config = dict(
    targets=['view'],
    pixel_unshuffle=2,
    upsampling='nearest_conv',
    init='orthogonal',
    residual_init='none',
    lr=0.0028,
    precondition_frequency=16,
    epochs=3.8,
    warmup_steps=300,
)
Rows from block 3 of a small class-conditioned image flow-matching model, named by matrix and row number. Rows with one number belong to one channel. Each number is 50 + 15 x the weight over its row's rms, rounded and kept within 0 to 99. All counts start at 0. After the name is the row's rms in percent of the matrix's.
After each channel's rows are labels from the 100 images, of 14976 (inputs lightly noised), where the channel reaches its highest value: "strongest on" is what is common among them. Only what is clearly more common there than usual is listed. The data: single toy objects rendered from many sides on busy backdrops.
# convs0: first 3x3 conv (model.enc.1.0.convs.0.weight, 64x64x3x3, standardized in use, each kernel summed), inputs 0-63
# convs1: second 3x3 conv (model.enc.1.0.convs.1.weight, 64x64x3x3, standardized in use, transposed, each kernel summed), outputs 0-63

convs0.43 079:66 61 57 30 44 67 75 68 60 66 39 38 48 63 66 49 22 28 53 40 39 63 15 59 40 37 42 38 51 50 36 40 70 47 49 84 87 45 39 53 46 66 47 30 49 27 60 33 60 33 46 76 54 40 46 71 44 54 54 27 42 35 52 69
convs1.43 084:38 54 71 44 21 52 58 61 54 28 28 45 42 50 63 52 34 77 54 61 88 62 35 53 59 51 45 57 46 25 57 78 69 26 46 59 77 36 60 50 60 44 50 41 50 64 51 57 47 53 43 65 61 45 55 28 31 10 19 44 42 37 36 57
strongest on: blue

convs0.0 110:36 74 50 86 18 61 22 31 43 37 68 36 59 48 68 50 57 38 55 53 36 52 42 38 51 49 79 45 57 55 35 67 51 44 57 65 52 50 39 43 85 32 46 53 64 65 52 48 49 46 78 18 52 60 53 34 64 47 17 31 36 62 51 48
convs1.0 095:82 84 76 82 46 44 46 66 60 61 40 45 61 42 56 55 61 73 58 36 44 24 29 57 40 45 66 74 49 67 56 65 58 43 33 49 67 24 54 53 53 28 40 65 40 61 40 61 56 55 14 56 36 72 54 65 46 50 51 70 27 55 38 54
strongest on: from above; blue

convs0.54 115:53 36 48 22 43 52 42 79 29 36 58 24 59 50 41 53 36 68 55 63 51 41 71 52 76 54 56 58 26 62 41 50 58 51 62 38 49 70 49 40 30 21 52 61 69 60 26 49 73 34 35 61 55 42 55 62 01 57 61 64 31 46 64 52
convs1.54 102:58 45 35 83 67 51 82 24 64 60 46 42 46 63 66 58 68 41 26 44 60 71 48 32 25 37 40 42 56 47 34 54 64 60 35 90 72 37 50 49 35 56 72 41 35 54 29 55 48 63 51 61 44 77 78 51 54 72 40 47 54 65 52 48
strongest on: blue

convs0.26 098:37 14 62 25 46 64 33 46 38 65 74 60 50 53 84 39 40 32 51 41 21 55 47 41 60 68 85 50 63 40 48 50 63 33 56 64 66 49 40 52 69 37 63 49 62 46 72 61 49 32 46 33 20 45 71 58 67 33 56 63 54 28 52 45
convs1.26 098:46 22 38 47 50 32 61 71 44 68 62 43 17 38 33 80 75 57 30 34 62 64 62 50 49 23 11 46 56 48 52 43 44 74 34 54 32 48 55 50 70 27 35 47 26 53 42 50 39 48 48 53 67 50 40 59 66 71 59 39 41 74 35 50
strongest on: metallic

convs0.58 078:53 58 62 64 67 10 55 57 49 80 41 29 73 41 40 62 48 57 73 30 61 30 61 51 30 47 55 34 53 47 40 45 46 49 60 48 49 48 24 43 61 38 28 75 76 19 23 53 55 56 37 22 68 38 57 56 59 43 50 40 43 32 53 73
convs1.58 077:47 59 42 81 58 58 47 54 55 67 60 40 48 43 67 45 55 85 58 62 17 49 50 45 55 66 44 58 46 52 43 47 60 30 47 36 64 55 73 59 66 55 53 59 38 17 41 53 74 47 67 24 26 70 71 53 31 50 12 64 53 30 75 47
strongest on: level

convs0.39 081:52 34 33 46 49 29 43 66 41 43 64 49 47 60 68 66 53 31 14 52 41 48 38 57 40 26 50 61 49 64 45 28 79 77 56 34 54 58 68 76 56 82 48 38 63 23 59 55 76 66 53 55 26 42 26 61 43 64 74 61 40 53 44 55
convs1.39 071:40 50 59 55 77 18 62 46 61 46 47 70 58 40 75 59 59 59 36 33 49 47 45 80 80 72 40 38 60 21 67 37 45 40 67 45 57 50 36 41 51 55 24 37 67 86 80 61 56 55 49 47 62 25 53 45 67 59 51 38 44 57 32 33
strongest on: from below

convs0.16 115:52 49 64 56 43 30 36 60 45 57 38 31 53 53 38 49 56 25 54 73 48 41 35 67 50 67 26 54 50 37 48 99 29 27 31 66 50 54 50 53 39 40 59 65 54 52 29 74 58 74 28 41 33 53 71 58 52 58 65 64 49 48 42 53
convs1.16 142:69 59 39 39 82 80 55 62 50 40 83 53 78 50 63 50 35 46 55 35 36 53 78 43 43 63 72 28 42 40 44 55 67 47 46 30 12 57 51 48 53 39 66 50 37 38 28 65 63 29 43 61 65 55 42 59 55 32 75 53 44 35 71 49
strongest on: from below

convs0.31 112:68 70 66 57 46 66 61 36 53 63 29 60 38 38 66 50 50 46 38 41 43 62 67 58 67 57 64 59 60 62 33 31 36 33 55 47 69 53 58 46 57 68 61 22 52 24 66 00 56 20 48 56 34 56 40 30 51 28 57 67 36 63 68 44
convs1.31 111:71 32 51 45 66 44 62 50 50 51 23 53 53 42 55 37 63 39 41 31 55 64 48 54 49 68 54 39 76 41 37 61 47 43 43 17 16 40 40 53 68 43 24 68 20 68 70 54 48 48 48 43 78 37 65 43 73 64 55 36 12 32 41 49
strongest on: level; blue

convs0.1 098:54 45 71 56 44 17 47 55 55 61 35 50 58 39 69 42 54 58 59 33 49 43 69 54 60 60 49 77 48 51 67 23 53 62 70 55 29 61 53 47 65 25 48 81 54 18 43 41 70 19 37 41 48 81 65 50 26 65 48 63 56 31 67 68
convs1.1 088:59 26 43 47 42 34 69 50 35 35 69 57 78 47 38 37 65 46 49 37 79 35 40 43 53 68 34 50 31 31 49 57 49 45 42 72 66 22 48 40 42 79 84 50 51 54 38 51 49 40 70 48 60 40 27 54 61 42 45 47 60 80 26 19
strongest on: from above; pink

convs0.55 112:58 61 52 60 60 79 41 63 61 71 68 62 68 57 54 78 58 37 00 41 28 48 52 50 40 30 27 57 61 40 45 50 62 55 54 10 58 60 72 66 39 58 34 62 62 53 65 57 62 58 25 43 37 64 49 45 58 41 56 40 50 59 31 34
convs1.55 109:60 22 53 57 59 32 60 48 35 50 30 52 36 54 38 40 38 42 69 38 40 58 39 41 37 54 60 59 36 73 61 44 21 53 48 36 59 86 42 50 58 35 42 80 30 80 87 69 64 66 67 31 36 50 60 68 73 49 70 47 51 56 40 56
strongest on: from above; green

convs0.18 107:29 77 16 81 54 27 31 52 50 71 44 38 44 39 61 42 63 38 63 49 39 46 47 51 71 62 79 55 55 47 52 51 47 58 52 73 45 50 31 51 55 35 54 18 63 29 32 30 47 57 56 52 64 45 63 29 33 67 71 33 55 21 65 65
convs1.18 112:55 32 83 35 59 39 41 47 43 42 58 40 61 74 59 35 64 47 44 51 92 47 30 91 48 55 51 50 36 46 38 60 36 62 40 47 57 32 35 36 60 50 55 52 50 57 44 59 33 55 37 60 43 38 24 64 27 51 56 17 45 80 37 26
strongest on: green; from above

convs0.46 102:53 82 36 95 42 38 32 50 34 62 83 39 43 57 44 54 48 43 52 65 19 41 28 54 46 39 63 70 46 44 29 54 45 33 72 73 57 76 41 37 41 29 66 47 54 67 43 37 67 38 44 40 46 59 65 62 38 29 33 47 37 58 54 51
convs1.46 090:57 92 64 82 49 53 50 58 39 44 31 39 29 37 38 47 19 58 56 38 85 26 28 41 46 50 41 34 59 27 56 63 73 59 53 57 43 25 60 41 38 27 46 41 30 71 45 38 67 44 33 50 72 50 58 58 41 57 48 47 57 39 31 45
strongest on: from below

convs0.20 088:68 48 46 57 52 41 22 95 47 56 36 62 40 49 45 49 54 03 36 67 67 54 20 61 52 49 31 48 71 42 33 66 65 59 82 62 40 54 35 58 52 42 69 44 45 64 38 43 53 39 81 48 62 51 50 45 29 71 51 39 50 41 53 42
convs1.20 077:36 59 39 77 66 81 55 42 62 40 77 36 60 54 97 53 60 41 37 48 44 33 40 43 56 35 75 45 67 42 54 63 47 71 03 50 48 48 67 33 66 64 62 38 53 49 63 55 80 45 48 44 44 58 43 52 65 64 54 66 52 51 37 47
strongest on: level; yellow

convs0.63 110:27 46 54 58 50 47 78 49 62 54 58 40 58 50 76 48 53 53 26 33 62 42 67 50 53 15 46 44 59 59 42 25 45 48 78 49 64 63 39 68 62 73 22 30 53 46 73 47 73 36 41 35 58 53 62 65 26 46 66 70 35 14 49 61
convs1.63 092:34 29 26 99 74 80 40 68 42 46 39 33 45 47 46 65 53 70 61 59 33 33 69 63 62 43 62 70 59 40 45 68 67 32 29 29 57 44 55 60 70 43 30 47 54 41 45 39 60 53 55 59 41 48 55 53 70 63 26 63 44 75 52 49
strongest on: white

convs0.53 100:51 36 46 49 62 54 63 50 75 52 52 28 39 77 55 61 32 34 99 43 50 17 47 64 58 60 44 33 40 57 26 58 58 49 51 65 55 76 55 47 52 26 58 59 48 41 39 36 50 46 30 83 33 50 62 71 50 72 40 50 58 45 30 59
convs1.53 139:59 48 41 48 58 57 26 35 29 43 66 32 43 61 40 44 31 36 49 35 47 41 66 30 41 29 39 57 53 56 49 46 52 50 46 56 05 53 57 39 39 25 71 33 43 31 49 49 42 40 54 48 91 73 28 52 15 67 75 62 62 53 57 64
strongest on: pink

convs0.61 115:28 59 30 83 63 25 49 45 51 80 51 82 68 54 38 52 50 37 68 25 63 54 55 48 49 55 29 64 52 66 69 63 38 55 25 57 43 24 33 52 38 54 53 61 65 24 59 54 42 56 38 43 33 45 63 28 65 31 72 67 67 44 39 36
convs1.61 112:58 62 50 53 69 63 25 46 47 69 87 61 92 38 35 51 74 49 65 51 44 44 53 51 46 63 54 54 32 39 50 62 66 51 41 24 63 71 38 49 56 71 32 70 32 58 70 67 75 49 52 27 68 54 41 68 66 57 72 60 45 55 61 64
strongest on: blue

convs0.15 133:65 62 53 48 77 36 33 71 50 39 43 37 51 34 57 48 62 42 62 52 66 99 40 37 30 42 39 48 63 62 40 58 58 79 58 45 35 32 53 61 48 38 54 45 50 55 66 60 43 60 46 76 67 53 42 44 51 78 51 56 53 43 21 60
convs1.15 165:47 99 50 55 73 61 55 40 43 62 42 58 43 47 62 38 50 34 44 38 33 32 57 54 78 56 53 44 67 56 43 57 16 60 46 35 09 82 50 49 54 55 41 44 47 59 57 27 48 32 44 36 53 49 57 54 53 71 64 51 30 46 77 48
strongest on: blue